Rows from block 10 of the audio encoder of a small contrastive audio-text model, named by matrix and row number. Each number is 500 + 40 x the weight over its row's rms, rounded and kept within 0 to 999. All counts start at 0. Numbers have three digits each.
After each channel's rows are labels from the 100 clips, of 14976, where the channel reaches its highest value: "strongest on" is what is common among them. Only what is clearly more common there than usual is listed. The data: synthesised imitations of 52 everyday sounds, one a clip.
# pw: pointwise conv (encoder.blocks.10.pw.weight, 256x256x1x1), inputs 172-255

pw.168:485447467424497500489504515495427508474486470534480521469525448483492515395501436463452560486499444458436472507499428555502407516475447559502441519564460499461497487614508487470482470437526566521518486444489481502469540473525524540525506441503513449457
strongest on: reverberation; text has "room"; text has "reverberant"; signals

pw.140:594543526556516514538447476460494469535509491425491491559488459452526538454532531465535497502461476516644487490443469513456501476551478480493532577473546476515534459500503457471491477509488458470386408520433519522481536442556462503533456476423486478510
strongest on: household; coin spinning

pw.103:417571452523535482478476546532572523525598502457509440542471441452533505428532469565425460489532444451510468517441520494531514443449518488543533506500534589461532600470555487489477508504585486507554497503428489466489401544493490545463474454464496486467
strongest on: church bell; bird chirping

pw.29:467452462490439500496488500467515529514439460480541464486497506443487518527470500501564471471534491481441539446539523477495532432484540561452465516531552487451442515517497591544529606481493477522508483483510511467526501516472466422459507529531467472501
strongest on: animals; bird chirping

pw.234:551467525470536505548487554499524438491568437495542500544477542506520510493501505440470575473488515557533471626452514534557469557519475524444513452470447502541419517458442463529526495485460508488569527402464557504519482508496497539409565536537481506461
strongest on: beeping; signals

pw.68:455513579454566503449458533495539526496527562446508454468508474457546462505527552506461418496533545431496496436480453503406427555492505536467537512503483510507497524497518473481480498478566554385472478491531485524522462488533491529492530454510479479478
strongest on: zipper; electric buzz

pw.227:468530498527484510493566507531478494460585447484581488527441492570612476537552470471492483540509583552527513514512492493471538499450445542482552549519526507464532449566458479457494456529507491510506560498504575633495515562441533493498552538481503463478
strongest on: signals; animals; mooing

pw.152:470490488446487545479422525536543441558502531570557522484484498448536436447557485558485512475411522461516514503514482461539539445556481511513540460457458516469514510443513453504507527604445452520505505456540427456417486461383493438447469540543480482462
strongest on: crying baby; people

pw.32:544473522495481481502503517611567510478540568497594583531490527519505488479524530477471451456512498507513517531477480481445483469537507522462463437461535428572435475455591513492434451507484449557519529495505485495559504448512500446478461532381501427553
strongest on: mains hum

pw.250:491491507471496496439499502510522464462484539480540505510491537498438547518472495401543535515570536501436507490543554499479481431499534530546553516477536475481540451541481570493481517423491494502461539558490435496558508441479533526491538548469423569488
strongest on: drum roll; music

pw.74:481544514445491486469540568514460554455534529442547515501464441577560596457552599474496442533478532480488499459491539495500512566482483570456488522450499542475489509445507465491555538450482555483512468474606574526470545570462500558504450542475541482577
strongest on: nature; wind

pw.172:440449469462535496493532445595544451511457490434548486423488384496570447515520523496527505522466475469513491432479489486468439470523507484526478445477505438452509469466505504456531558428478508483470514485501426467487492485448531522502496526470481565494
strongest on: rumble; animals

pw.176:511489497465551522494517477440473462440533522534520500542515479517580509490566495510449577472477437476541487549486467501559419475490452494538524445486429492433524471537472474527486469444531567471591527471472500564554549554530496509536526576459510515451
strongest on: signals; beeping

pw.189:584514507536430492500460525522534548542559531535496546467472574533513414454520501532440466442518493533500487538452476456521540524467479471459474477471478528482555450490480466452480467556519425600488459513554554443538478593502530516458456461559565529553
strongest on: meowing; crying baby

pw.118:508503550488494483486533447502464460504438585568479518521438474434509540540476529517475490475498492463471467463479486507385472519544511494450462519476574426505478479539433467446502484534556437484463448549525421516512489491534512502495520496426463443482
strongest on: crying baby; zipper

pw.243:486501418534524471492566462527541480517491530420461543564437453510582504471546470510506429494472487511584444540521479484496556443499465496486527537482563552507476425501480475508556569503492468500474485463450498545513541546539536463512436510518462546522
strongest on: electric buzz; machines and effects

pw.187:507547412508477509523441482517537575426473592498490466501476464526502522525502461475506518539489589516516494524456571496519523469463516491525485527512506609504499524468508491497548536486549483496513474492499522477435520479467509509505462451564510538409
strongest on: household; knocking; bird chirping

pw.69:424474532450518506455593532418489492505468422528396552483508525524486520523458540538482467514484467436481505456448525463478529516461537482598481511491499594463506499472447497470522474454476499558500465547470523505462493534491557528486477439468550485499
strongest on: music; drum roll

pw.92:445477557446487515524498516481521474534412494479445511489489521502546531487644464473536509559509482474513505541492452453494456522530484527501503468478468558476500447480499548510567480458493484461438442492435513518504563520604551525497492519475482454432
strongest on: clipping; text has "clipped"; coin spinning

pw.94:531493559495559471500502480442444459509508467467481433442513482514410507570438456450462504532543547470440554483462425483450463513455530491473475591431519486470529499532537487466465529465519566533528492537448510461464526490539459544484468460513489502464
strongest on: music; drum roll

pw.4:522550533461448514506476461500409497524513602462538508461424479506516459448517534436435452479518529548500458527473458460519507523472509401479444505549477511470504501510427482496431517551474508497538568503552551444517522484489497492532531450597436432474
strongest on: bird chirping; beeping

pw.192:510486446463559499464481508509474450474503497503519465512519494448469508611479479522475598544515460516437508463593504571455494533473527564584515502516513481511554502541567410483424490553451501487415501493563568559508482567524492437532469486490500497510
strongest on: drum roll; music

pw.7:586519447473534448478463472543487479440606464521476487510561531480450500469511464663502526446509540502482508510538496487466513476484539506532459538451494461466598513474538491527536472514488529549522529533508462476589478497459482592509442615451455541514
strongest on: music; drum roll

pw.133:516446542556500479537528417445429489601508478578462469461477513475528528521463420447472509565500410483483446456529466537545558504442499462502515527477447425458507495538458467530448500568551445501509454541510498504436500493449517464471519477516472441476
strongest on: laser zap; machines and effects

pw.16:481483545504504502498458451432532481538482551501515466447475502466504454473491491449428490480490495512539431481440455510460534463481515494548434545509480442519467528586459465495476481651448505495484562527512493472466475466495476566442473523476552481520
strongest on: white noise

pw.114:524509523471495465505376526488494529505644521500446481529468462526515443512528498496493467460508495510470509535536514473586507432517456411485504509516483447508486497565441502484473473474509499497511435508451550497513490558485496455435624501549494522478
strongest on: crying baby; car horn

pw.104:494500516530537494424567519460429470487473533459491486431532477540480507485466495481455498462472483575460485469523481477524466470490591599469520533532475496514505603517492495516514501477524496481490476539518495461502545501514498505561455484500556539482
strongest on: nature; thunder

pw.253:556507468533488494496558507405513537484551491460477490502484496506469538506420527518457510573572479589474513529500454468514487568497484489470552487546506497514522507538504498484454471480449530476503462523508565470520481470454467509542440493529481573500
strongest on: zipper

pw.239:501436459464468525496397585456525518536492514499529442480489513452518482499517505423463443508437475513490564473521535435580525512483519502407474489487486467501440510476513456499563506580502469476515411482444466488441526473488539458475483496519586508466
strongest on: people; speech

pw.157:475547453572452507435480482489553563474520456515472441463430459531568478496507550495466467554547505452498495511415501498475494494502465487494488513543460503527474458504397527497563468545401461488512502544495482478505450567514518500511498409488562521545
strongest on: mooing; animals

pw.163:519506512547526465499618464491516544449488510477482456495492456430464495425492595464431514532507535511481502437519533473509559531521515558547509493494597517493543608496406513475562498517502496475475502564484446588523487527460485432474490509452516528505
strongest on: helicopter; machines and effects

pw.223:562438560506521500449465475479428439447536507472451495527548439475517518491529524524557552552431444463556445519505525511456473551520494423458489410451518444525496562568484493477504465546492566513535514487492435513577428530569485498455529486480520530472
strongest on: beeping; signals; laser zap

pw.119:497500519518516512531450536498515505507525520525447463522501527485530559492543479609480467498490480541504444537498415440477511509515504530465486517461506473513549517516506483489511464571494510517472558528464420450481481532492479542504430542505561472436
strongest on: crying baby; people

pw.170:507460540547558473473509514507562470459429531497504495555552570486496478434510545548479550448518467459505491488448530520478588452485548515497489467511558461458534517453497556473520567474548540540505515481553516426625509495487438495476481572488459521525
strongest on: bird chirping; snoring

pw.233:526526589489507444544528505455461485459546473507560635453465484543514516556464609448484483545514495536527481457536473517505451540493520502489498578563477529509380470580515504474490477483489511526460505484524563512442497561505526469497542431495486464569
strongest on: coin spinning; household

pw.19:532518432526503504576436540434491514561493567499430477546571484505482504526484500526475433487580485526507527514520501473565499519501423475495515511499451511477502498475450455475468543538507490531547482630457470513488437518493464585433422503528560450481
strongest on: laser zap; machines and effects

pw.127:554459471489472604447530558536525557426470550487529602494468466450541546458489519522487544472458536521487479465558551507521550486491533535508485469550509580514519553434468483487477480469509464483447491499519477442563542460512509455525485525468620461577
strongest on: nature; water drop

pw.10:482536523490475431457477497534475510513558453503551507396465464497511507508487548490526517545531510437497450464553472458490549519538512540523449528441562497452511473511439466428455483500603517485471535544522445518515502495458465465486476508494451480515
strongest on: bird chirping; animals

pw.226:539514524486499461489493541500530525488507506595521513520516465535463595473513532507613602538506522449457451466496555602442487564515429508552446506485431410476510516487494567480546480431507559456474448542507531546509544564493491497496491521510513513531
strongest on: signals; phone ringing

pw.90:608479418451516457526498490508451501479503410550510462550523443466493569473522480460555537464523422523484494506491456545534480486471476441480466509538440499472451433505493500579576540480525450539567524456489510498445529462510505557462528446542500525525
strongest on: beeping; signals; bird chirping

pw.145:516493476512467496434609434454470491480446498415449495457482517566456476550432524572489455601506534476474541423457449432476467588529511429405508582513546449495483475545515565429464428484488524542517486503522464490444475462482428527561513417532488477507
strongest on: helicopter

pw.171:532437487557521500489384444502523498577479485487538464603486495501584483513537446473514486443504517529484435470460548476472477478422462509487498474516502513417493500513468488456492531483531438465524541490477440428491408531494479418482574459499460520541
strongest on: machines and effects; zipper; engine

pw.147:535507595475442541530568485515498532483475492480529593507526489512482513521536508513463498484487515515481566543516517479586469497528468536515420488516523447560459487474505513484431429384500514444535553475551523516470577443534506543532498485521467416529
strongest on: beeping; signals

pw.162:461604534503468549535445494431477486454441455516471497505458498487525511518512504473510408587493452608493478522576474520561510551520535535460503478576484483497535531419412494498512463418489456454520478517414539463452541548503468537508440486448478456482
strongest on: creak; water drop

pw.105:525650426516529500496544509484404555496554509495415460478576453468452493453469485532470471524500506507469517505537480487616531490471477506487530517506515516483547544565476445502515508478549503481522511553410522502534520438431524428516558405506495462418
strongest on: speech; people; explosion

pw.61:475508494495454547576497512552538512475468510500514426499454558477501572432528502513454499578560503528523515577474442539495509549449471435547561504557478537458589440442505589468505448412415490505491492479504523490507509491437477436479511564510480514499
strongest on: reverberation; text has "room"; text has "reverberant"; group: signals

pw.193:592539480528605483525516463502498449497523448523482520508560505513512465450493499494463503400406458544526500555520416507482529456496495482438516483480493516554503491540459500466454509558536475520518653505449510585453477491557493469496523446513454525512
strongest on: machines and effects; explosion

pw.244:534446498521482497508480549416491519550524500528475478454503530528506476493445480502510449548470521515488480563489511475481447500500480506533426427447500431501494509466425474426508398564480428451451442572499490432509439485477548508419529551464459547600
strongest on: reverberation; text has "room"; text has "reverberant"; group: people

pw.137:525556464522474627565435520548591504485477518527566470526499497522494534460481503501511488530489522475513539465472439495478472544498536508476521427579440501562492447481467478431477457530430501478546454544548505481460561500458571505473469492553514457447
strongest on: reverberation; text has "reverberant"; water drop

pw.173:515502487484525503545525557517472464554504451497491453504507600513468496519525566448501486491518487468471471481465489509500486451435454458443459503536522581488527491455493489470465492462449431458441463482527496491492499513516587458493497521512458462514
strongest on: people; laughter

pw.146:529499535477555492595465480411518485541454487484471489501502452467527536500528461505540523488501469528556546527472463587457472463584515437453469477511490511529471429505530536498600479469463493519512497484476478487515470507545583548392433525516462562549
strongest on: animals; fly buzzing

pw.247:472539483538467479475483497536558480513471428522483547493456458433494441544508548468528512484501468547444540398436461503450484491537540488452530470442487528484491472521450470411517488454463508452434507494600481453451444556506489534478455456447528521506
strongest on: nature

pw.106:501491512527493465457505497530466463365449486545556466584528402454451530519491496593562521454448446505516476550544478490469522451536509458560489504436535508518502534552595517478516534455556456560530532481551490466604590430503478518509554630495478566494
strongest on: fly buzzing

pw.228:471513498539570482474520445564476457498492504523509470562498495501530521503489501416501532447510486492469443508549530492549459512522451508492475464520533468472514501486511431436446522528588500533515496465454489608533487489559460464520530448462485442387
strongest on: household; zipper; creak

pw.185:477513480468463489438495437433446494510494532469467456499490477454445534491489506513607548508539498513477461525571543494446528502522515529486534514441501539514522517443434512435484556423489533501473488462436566457455493488495486532532517461520490515479
strongest on: church bell; signals

pw.24:483537501558488533501573510470496485449450465493502473517522515457484474548515508524485588577503503551485455517567476473473541510497543609502473447474560508490443508483455459466525485509496504459520485585436471474543522474465481513522501506474538470499
strongest on: machines and effects; electric buzz

pw.28:455514505511523470507521461498421484494481479411416506553467388489524516513518497538546536494466469475556530505482492558469427432571461552461461516505477535533461506542551533577452534463441510504552466522459520468529513511488496518537465532514454440524
strongest on: thunder

pw.53:522519505512545475506459497438455504475466497456511465500578515495536455450503524483467501432534462496477588482474468484517442514445623434579471534542495465512500524498443528495467529535540554525537497575576462471445466579475484507421458485462477471544
strongest on: car passing; machines and effects

pw.190:535451472465486483531579466438575457543601566529476508478435623535485516469506523478473522545521486475487476530470504455434481555494509474471485510510509483497588584532454474456492505473482535519453455529483479494494430537465428584462440480487538480510
strongest on: crying baby; people

pw.81:497474441472487506498518533483518547530560523482506461457514475482463417410503624468533488491478502503467496458472514513503484467450466544515455499453518494498491490511429472512488502510471450546546495514489566422509427506427483523572517438472552508492
strongest on: people; speech; whistle

pw.136:500498482502476465497510503461554492527443512460549480473516500453499505577460448479452458482557526614594583470413467504494514511601490428438467472524539460526447537476561434449495593433554474493434492503537487498494493519500443413459554466512544520474
strongest on: muffled (low-pass); helicopter

pw.184:523409468527491544561536566460528516543534548493502471513501570554465528562488514465485499521538481493460505513479500488515550486464486510473446525496539575528470490472560444550535537431553478519477497449564532460481504535481451436449495463605481482499
strongest on: household; doorbell

pw.221:444552485446485538451495507538539560464535494463564519470500552557459499518489519471539442529552569585466481512533478500482452465458580462553430483539475487454559480474519507495558506499504506438448462531506440507529494480506548420457544546506515483506
strongest on: car horn; signals

pw.153:541452519490510492518481451428492495458548416498481514560435432490549512482553503471548500506480472465465511532500450519482475484472450516510700441551523505544531516481537515452529541437506489531513516498456517490439545624575518451443491477511474510491
strongest on: coin spinning; howling

pw.108:560535463522529615506464450483590480484438471464370593515550531499475459418546541539474499457515486498564507465479503473545440428524527539486526473528447462553498523513454544527547514447458466490557468501489548487503494532491564471485491474499507488569
strongest on: speech; beeping; signals

pw.20:566506487533547425582442470510525525531522523550478525482541467542477490501538468482481467462455516623520446518487511476546484409499476497526492468530444509560507519549471510493457439509500502538449485491493570517545453500528474489487549524555529492470
strongest on: machines and effects; explosion

pw.142:593514418523489450519508453517522498502526471545500494505523452477455440444534438532533550498468485505535483479450424539531470466513463478513475547525476501499547521495480449454455463500495496496527435516491441437464475391545459545500535523489472462464
strongest on: nature; water drop

pw.207:548528472458498456509465473475490484482502495474528411496515414458446547439503507517494503478475514528504442450519529562430454453479583552521555551480495496453573498448474463521464538528419521490474489434429530499554528482488441488512488510404518529449
strongest on: church bell; signals

pw.48:459500547525598524421512471555513499522483498467502539522534498460514530537513637486511510492580486567471505467492506515559493496522532454508437476544535576476476519516407479451492550512501461408495541509542513474618484580497501504497515496533490530495
strongest on: drum roll; snoring

pw.13:468523480560498489592531533497549511493513475429489529518443513465491419504475537484502449493517459480476556571475467528546481461604463517517508469464507576512512555458476494592455576540455481514628571509465434507501466479513449463476517519519546458498
strongest on: animals; fly buzzing

pw.115:499507459507466483469549582468526523456532491462458581469511468472449523466482547453503458495516458523445509504477485490518400493524479549406523556427456492480468537465445498493524464591510474462501518447499452479469473511524558539579534497500622501544
strongest on: whoosh; speech

pw.77:446461574480462483493515512482519531393437547511494484442513427497469471430557487533492479458410413425474494452600434471544509450511507549573502496505458456468505506536477481510531450476498448518500497493551485476520555473493512475516503552526423499463
strongest on: mains hum

pw.237:484520516514438481488613491478452505535458557576516478496415512537520584514506460450459453533484528526573517504527502492518527527456461548574514486534512517503526483523449476470533473551518535519485485532446504619496507567471470525418480433468427553510
strongest on: rumble; mains hum

pw.57:539600497477508537559450493461389476481546454458465462479556424424517459487489462485468524508534546487514588469557521456525472465510586473520443509466532462449508419458466488507514495512449545458498468594489436561453471494470496502463464554442559471422
strongest on: machines and effects; reverberation; text has "reverberant"; text has "room"

pw.21:465459471510523500467447485531446510463425458507462450455447423411437518453527566553510548471445491512440441463522495519517478444499486506487560471558516447491465493540468464503473477458460470488445497501434544506466524582509481511524498537510498449431
strongest on: snoring; people

pw.96:479444447490464522483526489555504501541508527538487446555486538482460534522501494512442588468578526491474449501481508473473502515489465511528564510526481644498481453540482508499477488477510494480465521504549493478502500473525530482511415514509481468524
strongest on: reverberation; text has "room"; text has "reverberant"; clock ticking

pw.165:485577481524584418528571512484550511552437522440437439525533555489519573474492513474422488492465468467473529506541420483495436508426553507481513456518440464508434429497481488475523458477489540492522485490430495464514477511427502573478406516444425527503
strongest on: fly buzzing; animals

pw.84:461467466517441516489413508550448521486556468465438484482556438535491551518562519467512503499494501468445497486489481491549543528452449474451460529485436501458469485504460440513505508502544546515547452495548433438527552488510541560523483481562532596502
strongest on: bird chirping; beeping

pw.6:452445529440464509518465575497471465521515495521482451467488535458463513562514457495562484474482506518513505514471484466489511459548551445527514487449426511468490449487543508497504509510450507545484542476526507429537528432592533463463524389465535505552
strongest on: thunder

pw.238:525471509482557435466609532523534456477453540451450516423505466478490414551477477490460489480477382444500538516490508475447513424504511461648454505502518490486466533441512425477410547511487503524464522551499400511544454438488530472436513526506542495561
strongest on: rumble

pw.44:549543520491565451511501460568491577556531507459486400481486455512485483418547527422493456486461533488573577497466471495501533515456551467503480503486459469489572514483475466461542511482467536544484492480548477465517464426503494422448531498517451587440
strongest on: laser zap; bird chirping

pw.167:529425514485571489489510521485542445477487587482498475498484572474511516532446464475508520476535531505545486436483523503437550459520526449604532544459575490507504542545426496495592499567573521493431482540513503497486456565504455509467463500439515510480
strongest on: muffled (low-pass); bird chirping

pw.122:464545520521591515511510555485562474500476482538502494472617485490561451476495509512454497522486473516481561472482482498511536521507584440458486501525483463459546510561504520493492483446551539530537518520499530492589510472497479461475461431520454482539
strongest on: machines and effects; car passing

pw.252:525455516463538548509444459498479502553497475416465590495573451447531544555503492475504499467478476547534465551475521521552520420553524488534461553474486424545510507478562512556475492423516485524452489502426555473511564514539467548567529490536568503474
strongest on: clipping; text has "clipped"

pw.43:448495478482488526417480446531447541445506497490465535581512485503522483427496466536528522575512561477506503435445520471498491549468446469473473518501474473479534457517443508460521488454477485490473489526473469471462466448446466455491525443501512485449
strongest on: whistle; signals; creak

pw.36:575518503557472459532475505548501483460545490473550468507486503475544577540457442495489464539518492481502517496513526492526548510491460446507518444453494556485447468519465511531535509451480496533517560453470461479487472481478532469506556454604459575448
strongest on: laser zap; machines and effects

pw.201:527509538582486497508538503437473484458492546473477501536496494526520458541501566547448473502546533444492565565436459434501487428500497499458582508479563482544448463539448461518432530505528450534536464536493504465504467517492496452499422516497572484511
strongest on: thin (high-pass); fly buzzing

pw.225:506502551466500523500496403484480496554498502471509556438528501523492469488559575506492524509422500517452432523482441463536533521434509488526521434486464475472510482428481491509540477490531579519521552524510581491467544433458505426479590540512470557482
strongest on: signals; beeping

pw.86:532453463472490592514408482454502484528446540561422557495510566431549530435497593506494479507540452444463535524515580489532518503512496495479483473520533572474488543509510445474525503542515459534534522542509435447522448536528563500471474573549554460523
strongest on: beeping; signals; water drop

pw.97:563558505468428550474544460497532511468493494517465530466501524514474538480530447521451458471478519489503482426499521496487480538436549465472600586439483515457513518503490566478599481469519477467493474471508492443542522521486545483554489480503538543577
strongest on: animals; mooing

pw.91:482536549524471432562542519446467470464484533474478480498505513494455403442484432434464485524581521484486569515488480476490501515486509544519561477501504498474585488492429506490515560478479533507583439446455494539515518453462456499498494412443517466406
strongest on: church bell; doorbell

pw.150:501539505564482539514415483471567498581461477516468501447502502492523527499459500444465532482492509540546503520527497436421496455506437487468504540540509526580400466473457491504423462514453513460474446545494505516476544531502519468437456433505509470531
strongest on: quiet level; reverberation; text has "room"; text has "reverberant"

pw.179:569497480525452500492453501509445535456492461514528515540519458447417503517476485476489510520481420623508467506540529473453520514483470505551477489555503485528520549526529451526530436467530502480468477491509477441442518463509551469456502495540474544518
strongest on: drum roll; music

pw.125:484500545461577509507544410455445451452523482512480477501508476519488451448511503461523566491437528460575491513488471518429446559561461430501432470548462408536481545541500490521504466506457524470540435566550533504506478428507513555452475489459465495525
strongest on: nature; wind

pw.254:474538512517509527555513561455424492497489512494548479472530572473443465532456511507462480447480541493478480490457490577473418483500516498503476512544445520479522581522437432509486455623509496427473504528618516554542516539464571581528458525509521508588
strongest on: reverberation; text has "room"; text has "reverberant"; people

pw.52:557437480481493460571417461606429543478574542467494498534491535548459424479510553474452457468489513532492484472524462480550554477480437521505447485496527524461514493536576444508453519568460471498517452439454496556542534589449577543496425541468472444489
strongest on: signals; siren

pw.186:512452526529491429503442441441460499481511557493487534466493467507454456522517478528490515515458524513499481497454468531511477594487491521468474569462505470500533480520547550490500479414556529505472473468484552460467488482464479549508607467505492492533
strongest on: white noise; mains hum

pw.25:473555440499515544436465484510534534549489436466477519552508464451604474508518555433541538443479478455440518510484582502499446430525476436502536465493525474486529515456501573465510594463463452468506497480517493459482442474494534444448407496474433515531
strongest on: quiet level; people; chatter

pw.23:496495464529517426522494465602503572487511534433504448524490462508509450534475427523432517516521466551422525523516473530475515501471501514459505500488478534531472500546476503492477477402463547526519501481472478501553530503488528561480578530527489560511
strongest on: car horn; signals

pw.107:422444506520494549520562463500549463513495477494561479489505504497470484537575484502491493538553435428465540476511480487575500553550466534507560475528508523499471516482448450460444530519512502537538491524547550528451545560530490491539549505626577526536
strongest on: water drop; nature

pw.255:475502502481480441499486542524499494372492460498431466498466437451525519531560493410521545473474471474480456478441499494476465486569529480443512564462524511485455438512509467478530507462525516525495519451455462542412484545504444455461569434537463478417
strongest on: mains hum; reverberation; text has "reverberant"; text has "room"

pw.80:459509515467495478527532558479510546529510420514440466513489434551484505499489571473483535515476550456456552462542495484446468582509490472456459408473471459487427492502476484483463468493439542466476521496500452633501461507503533456460501514441475542481
strongest on: text has "quiet"; group: people; crying baby

pw.210:515464476502469505485564486507473467407495431535556501528518498574558573450461494544587562487486500530428488489543504442499529510460441451433500468510524482489492527532445506491521463564507589505524487460465463531451496503508466474523502470547533485508
strongest on: nature; wind; thin (high-pass)

pw.17:467435508462485467462559491549484531539465537457508496448455520542506583461496474486526466504462465432448506466567503437573490532466482582483513458508480481503438471533518557457547464567504556489482458472538461605447587569436601517459461453490467510531
strongest on: pink noise; rumble

pw.117:478426554612588479498482437434498447465437517443512450447491600515497498624540619483455499519594471452511514495476514529441538533486552458502490512507495503539499468573407505544544490553522542487533453472545485507544524521517489490489481542521518545574
strongest on: thin (high-pass); fly buzzing

pw.144:501518472522541540559478504484477483445495542546460491513449343495460518493506551492485559449449454395518463535528503589462486476570490489526491507506438428506491538518487456494462492511461512506493492539481474453460461462494458538502451541500450503471
strongest on: reverberation; text has "room"; text has "reverberant"

pw.208:501528526502543546528469476501504537544498484543528466603532497527567430480513492440533510443511552590559474544532491516549514526545555451477471492580506505523526491480519455490498485526465540486544499510465502488411470450632534453450466497480552485426
strongest on: household; coin spinning

pw.217:452412506507534509546528529574521535444504515438422552465493515536508552474453585439493480475549546471544513516508586527500512543534519566550493526488449480519516589484517520482465477586529513586497533509493531478509515503503486583437539503481599503516
strongest on: music; drum roll